Weights of a small image classifier.
Model: arch resnet, norm batchnorm, depths [4, 8, 4], widths [48, 64, 96].
Training: adamw at rate 0.0044, 13000 steps, batches of 64, held-out accuracy 100%.
Rows from block 4 of a small image classifier, named by matrix and row number. Rows with one number belong to one channel. Each number is 128 + 24 x the weight over its row's rms, rounded and kept within 0 to 255. All counts start at 0. After the name is the row's rms in percent of the matrix's.
Before each channel's rows are labels from the 100 images, of 14976, where the channel reaches its highest value: "top examples" is what is common among them. Only what is clearly more common there than usual is listed. The data: close-ups of made-up surfaces with and without defects.
# convs0: first 3x3 conv, stride 2 (model.blocks.4.convs.0.weight, 64x48x3x3, each kernel summed), inputs 0-47
# convs1: second 3x3 conv (model.blocks.4.convs.1.weight, 64x64x3x3, transposed, each kernel summed), outputs 0-63

top examples: tiles
convs0.27 098 [105 138 106 135  88 145 134 127 130 142  98 133 106 153 128  99 123 111 135 106 120 130 102 155 138 130 139 104 119 130 145 150 160 128 107 132  95 169  37 134 100 111 158 131 140 149  82 144]
convs1.27 068 [141 130 103 116 143 107 123 167 104 127 101 100 123 129 108  91 100 124 161 115 132 134 127 105 111 123 125 102  79 121 105  93 128 139 128 157 138 121 113 144 145 168  95 136 137 134  93 137  81 115  84 119 154  81 110  76 101  79 114 157 106 111 137 102]

top examples: carpet; tiles
convs0.36 116 [148 148 143 144  65 132 136  97 119 161 125 137 137 118  98 129 125 151 177 127 141 123 127 145 101  95 123 121 123 125 112 136 129 159 118 138 104  74 167 146  62 151  92 145 138 142 140 137]
convs1.36 075 [122  98 177 143  88 156 112 149 114 113 127 135 115  87 170 133 122 127  71 119 128 126 141 136 103 145 136 148 140 171 129 146 104  63  65 105 118 141 153 103  77 124 139 119 131 121 118  91 143 136 119 140 145 104 132 102 129 142 117 152 142 114 116 111]

top examples: tiles
convs0.9 053 [136  96 140  86 164 189 144 136 148 138 142 143 126 131 100 108 126 125 129 134 133 145 109 125 137 113 184 140 121 140 121 134 121 199 111 127 140  96  84 124 105 118 140 111 164 119 167 139]
convs1.9 050 [141 104 162 112 113 115  94 141  95 152  96 131 149 118 120 144 118 128 130 118 138 158  86 124  55 127 127 132 101  72 100 159 149 150 157 105 132  83 129 155 120 112 139 141 139 141 144 104 100 144 116  72 128 133 127 125 127 110  72 130 107 148 124 137]

top examples: brushed metal
convs0.41 169 [119 134 124 199 118 139 137 144  52 138 144  81 117 127 129 131 121 118 118 117 122 126 113 120 181  99 126 140 123 136 145  90 169 122 136 123 108 113 131  78 113 156 130 129 158 113 128 118]
convs1.41 167 [161 148  65  67 128 157 146 135  97 105 177 127 123 139 108 142 110 103 139  65 124 168 139 133 142 139 161 135 143 140 129 155 157 129 115 109 114 140 125 105 111 114 129  92 119 121 157 114 120 146 112 189 108 132 142 117 100 132 109 144 103 116 133 115]

top examples: hole; brushed metal
convs0.8 081 [150 171 166 116 146  91 136 137 153 163 113 107 132 132 112 109 141 118 123 169 161  89 146 160 131 105 101 113 134 125 128 139  90 124 138 104 130 111 137 177 179 129 121 174 166 127 124 133]
convs1.8 135 [124 111 159 128 106 147 124 136 129 158 120 125 129 138 135 190  81 122 127 147 113 116 109 120 119 131 130 163 119 103 158 174  81 105 113 120 158 131 140 169  70 124 142 101 128 110 132 129 122 117 138 108 126 133  79  76  65 115  97 126 127 132 123 124]

top examples: carpet
convs0.10 086 [159 140 131 117 137 111 135 151 133 117 125 135 185 124 169 123 135  98 145 134 100 142 119 127 120 122 118 138 131 122 119 148 135 184 130 141 179 151 168 111 106  87 124  52 141 115 128 107]
convs1.10 101 [123 126 120  97 108 121 134 138 136 175 108 130 150 140 139 158 102 145 144 134 163 113 126 121  88 124 114 121 134 100 179 135 163 148 147 116 145 160 115 144  92 125 106 140 125 170 127 134 108 133 126  86 144 114  69 100  70 150  67 128 123 134 110 149]

top examples: circuit traces; carpet
convs0.26 076 [ 84 111 101 141 108 177 119 152 118 139 109 102 141  89 110 158 132 136 132 139 133 121 117 108 124 117 125 150 138 151  55 110 139 126  98 127 122 100 173 134 124 154 130 159 122 146 169 167]
convs1.26 087 [123 145  91 117 126 154 111 145 103 158 116 140 155 168 142 117 124 116 111  96 161 124 138 122 105  68 130 149 106 117 127 135 177 125 178 104 110 124 129 150 151 131 126 136 124 201 105  96  81 115 115  99 170 131 108 111 134 152 120 129 102 136 122 116]

top examples: hole; tiles
convs0.31 084 [127 122 146  94  76 148 136 114 127 144 136 147 122  92 105 107 128 137 143 142 119 130 127 120 109  67 117  70  84 129 119 122  90 164  94 116  94  92 119 114  91 122 121 128 117 138  95 122]
convs1.31 074 [130 163 128 112  82 129 111 150 128 106 147 102 165 106 170 109 114 151 117 105 143 145 145  86  78 110 152 130  97  77 129 141 152 128  97 102 131 109 112 169 120 113 160 173 149 160 135 131 121 107 149 116 119 143 152 152 136 126  92 155 157 113 144 153]

top examples: brushed metal
convs0.32 163 [129 132 127 136 123 139 139 149 139 129 116 101 103 152 162 132 126 116 128 119 133 129  90 136 166 131  49 127 118 140 129 138 122 128 194 118 158  87 125 113 126 144  78 117 184 124 139 113]
convs1.32 151 [161 122 101  73 148 124 147 126 126  85 199 137 165 104  71 142 115 136 141 106 133 197 141 143 114 147 161 109 136 117 138 162 160 119 129 123 122 130 138 125 101 102 141  99 125 142 170 138 127 125 123 177 128 143 139 128 118 137 106 139 127 125 135 124]

top examples: hole; tiles
convs0.12 109 [127 179 136 148  75 133 127 113 137 153 123 113 134 106 131 137 101 120 130 154 113 104 120 150 107  75 122 154 147 134  75 126 119 110 125 114  87  82 143 122  95 120  81 139  95 112 144 140]
convs1.12 084 [132 128 161  97 118 122 124 154 145 110 131 137 141 103 149 107 112 160 118 117 125 169 134 143  85  49 138 147 119 168 122 129  78 104 122 104 136 110  98 110  97 123  60 150 142 149 132 133 133 136 117 121 147 138 128 121 115 161  99 156 145 168 118 122]

top examples: circuit traces; carpet
convs0.45 074 [118  92 109 140 118 135 130 158 108 142 147 150 112 116 139 103 134 136 140 150 143  80 169 157 116 162 169 126  93 124 150 152 153  97 141 119 129 164 100 109  91 145 155 163 155  84 146 124]
convs1.45 138 [115 114 163 155 133 144 122 119  49 149 141 121 144 128 128 108 153  85  92 110 126 117 134 151 144 144 121 134 121 135 109 144 113 127 138 129 128 127 123 128 122 140  87 129 129 125 118 109  81 132  42 132 145 130 156 132 164 119 146 117  55 134 133 131]

top examples: hole; tiles; circuit traces
convs0.43 077 [151 155 146 178  79 102 113 171 142 129 138 136 136 166 135 162 116 164 116 113 140 111 147 158  91 133 177 133 118 152 138 132 141 111 169 120 107 123 134 154 144 125 110 163 137 148  97 153]
convs1.43 119 [ 98 121 143 164 124 121 115 133  56 175 116 137 116 115 127 156 144 129 110 140 110 123 127 139 154 152 104 129 108 140 117 161  86 149  95 131 134 147 116 134 118 115  69 126 138 101 139 112  87 134  70 120 136 121 145 119 157 100 115 126  63 126 125 120]

top examples: brushed metal; wood
convs0.0 153 [143 110 127 182 126 122 140 140  88 120 150 134 114 124  89 148 117 129 115 109 132 128 163  97 130 109 185 117 131 114 123  87 143 126  68 140  88 150 145 116 107 130 184 134  98 116 116 132]
convs1.0 139 [165 109 100  85 134 157 140 138 131  60 185 128 155 124  78 146 111 117 149 105 147 183 159 122 130 139 155  84 113 116 136 162 157 135 143 133 127 127 142 131 120 107 157 116 129 137 172 111 116 123 122 172 118 157 135 129 107 142 121 137 124 129 154 128]

top examples: brushed metal; wood
convs0.37 075 [110 125 143 102 123 157 124  82 133 167 139 150 142  73 102 123  94 117 147  81 117 138 155 130  96 117 136 130 166 114 127 143 128 117  90 145 127 144 152 140  81 114 156 153  95 109 128 166]
convs1.37 095 [145 103 148 132 117 129 108 127  46 135 145 129 124 107 143 143 141 101  89  95 114 152 118 130 123 142 139 127 116 122 103 155 126 135 106 116 112 100 156 136 124 116 157 139 131 136 140  97  68 117  54 134 128 116 134 106 146 130 106 132  67 135 145  95]

top examples: tiles
convs0.23 070 [140 101 161 118 104 139 155  88 114 146 134 150 123 164 126 113 101 133 114  80 121 151 122 113 142  87 179 103 139 118 171 104 127  86  91 138 112 151 134 109 125 116 146 136 112 173  99 134]
convs1.23 106 [118 133 200 144 126 139 120 128  49 154 111 120 126 121 126 130 133 107  89 112 126 117 129 106 104 155 126 114 120 131 149 146 119 154 131 149 118 131  99 116 124 122 126 144 140 131 114 128  91 120  43 108 146 133 155 123 152 116 112 123  66 141 133 110]

top examples: brushed metal; circuit traces
convs0.2 088 [112 104 115 141  88 158 171  91 158 162 121 119 132 134 132  93  80 123 151 141 123 117 100 134 176 101 137 125 124 128  75 132 140 149 143 108 110 118 127 131  68 129 126 152 144  96 136 142]
convs1.2 129 [107 116 173 170 126 126 120 114  63 142 107 122 147 117 148 105 144  93 116 125 130  99 144 158 160 197 118 121 138 136 134 112 122 119 137 139 139 114 125  94 110 156  86 117 134  98 112 110  93 136  77 120 140 116 145 117 154 132 141 113  68 130 109 130]

top examples: specks; tiles; crack
convs0.51 082 [133  53 123 127 140 135 131 168 118 108 130 189 157 135 131 111 119 137 121 124 136 177 145 100 155 176 155 141 130 138 120 116 130 109 110 131 155 148 123 117 107 145 170 159 153 109 117 131]
convs1.51 101 [136 117 181 116 114 101 119 121 150  92 127 133 117  85 144 105 131  95 120 142 152 112 143 158 151 217 125 145 117 158  83 117 187 105 121 143 159 132 132 123  85 125 116 134 126  88 117 122 139 142 133 161 136 130 136 144 136 134 150 118 136 124 120 160]

top examples: circuit traces
convs0.56 072 [155 137 174 105 148 153 117 119 139 123 113 138 153 116 142 121 135 164 169 117  98 142 119 100 100 135 138 136 161 154  78 146 127 122 131 167 149 130 143 136 126 179 136 197 127 134 112 155]
convs1.56 093 [105 112  53 125 133 117 129 138 154 193 115 146 115 140 117 196 132 128 115 124 148  92 131 105 121 122  82 119 142 126 122 159 122 156 120 116 118 139 113 160 127 135  71 115 136 162 154 120 139 122 169 111 140 135  99 118 153 101 121 103 148 125 132 109]

top examples: tiles; crack
convs0.61 082 [168 127 152  99 151 138 140 110 152  99 131 127 145 198 127 123 137 133 126 140 128 169 115 146 123 137 124 129 126 116 134 142 108 146 133 150 152 189  91 144 150 128 157 134 141 192 139 161]
convs1.61 080 [140 120 129 146 151 110 161 154 106 105 136 114 125 102 110 112 166 134 135  83 124 154 144 108  74 126 161 110 112 108 145 108  78 161 146 128  93 117 113 115 140 158 120 153 136 152 101 146  92 137 112 138 133 128 191 108 185 128 105 149 124 123 118  94]

top examples: hole; tiles
convs0.49 107 [143 129 143  94  93 137 133 112 117 150 157 120 124 104 141 111 112 138 136 127 119 100 130 116  89  73 134  94 106 123 121 109  85 150 108 117 104  52 131 101  84 135  90 133 123 120 117 117]
convs1.49 082 [130 120 123 107 100 109 100 140 143  82 148 108 122  95 133 109  96 149 152 122 122 133 143  84 100 123 162 108  97  95 126 133 114 118 103  93 111 114  99 149 113 118 120 183 143 183 140 107 127 112 158 120 111 154 156 142 118 148 105 171 148  97 133 176]

top examples: hole; tiles
convs0.4 078 [194 100 171 121 103 155 137  98 146 122 143 103 119 102 143 118 147 148 144 173 135 118 128 158 126 116 152 116 150 163 157 149 111 115 151 153 112 144 150 128 184 145 144 153 146 132 156 132]
convs1.4 077 [123 130 137 154 146 111 142 125 133 151 122 126 153 117  75 135 160 131 135 137 147 140 149  83 146 155 101 109 131 101  83  86  94 154 121 140 115 150 132 141 116 146 104  93 123 158 136  82 136 115 137 183 176 139 144 152 171 156 134  93 152 139 146 104]

top examples: specks; tiles
convs0.17 074 [119 134 131 132 152  76 107 135 126 123 109 153 148 156  78 122 131 147  99  77 124 161 100 101 121 140 145 141  90 140 184 134 100 122 116 126 111 123 145 124 160 128 139 165 140 165  92 121]
convs1.17 125 [122  86 177 145 132 151 123 114  72 135 101 131 139 140 119 106 153 116  96 103 142  85 124 167 168 151 127 126 143 149 138 135 144 112 139 118 125 131 147 126 120 155  74 121 113  98 100 116 106 129  74 136 160 124 152 122 160 137 145 122  66 110 126 145]

top examples: brushed metal
convs0.6 149 [126 141 141  79 121 123 104 127 149 144 119 128 144 134 161 126 118 111 128 122 116 132 102 152 118 142  42 135 122 141 116 150  84 131 174 127 172 101 137 133 121 137  66 133 147 126 122 110]
convs1.6 133 [179 115  78  76 121 155 125 121 130  90 184 127 145 134 124 143 103 116 151 104 151 174 148 120 138 139 159 119 122 113 117 176 183  90 131  92 118 136 150 136 103 109 149 103 105 113 160 113 124 126 128 165 117 132 135 122  99 131 122 158 120 123 132 131]

top examples: specks; tiles
convs0.47 113 [116 134 147 101 147 116  95 119  96 162 143  94 104  86 104 127 127 128 117 146 148 104 147 149 104 108 127 108 110 111 140 112  93  54  83 120  95 122 115 132 125 137 102 175 116 130 117 145]
convs1.47 121 [139 172 112 105 102 107 148 140 160 153 109 131 146  99 134 132 113 146 174 150 105  99 138 104  91 109 132 139 130 108 189  98 100 136 130 119 127 145 119 133 113 131 124 124 164 178 118 170 143 126 167  93 133 109 134 127 113 133  56 149 142 139 117 130]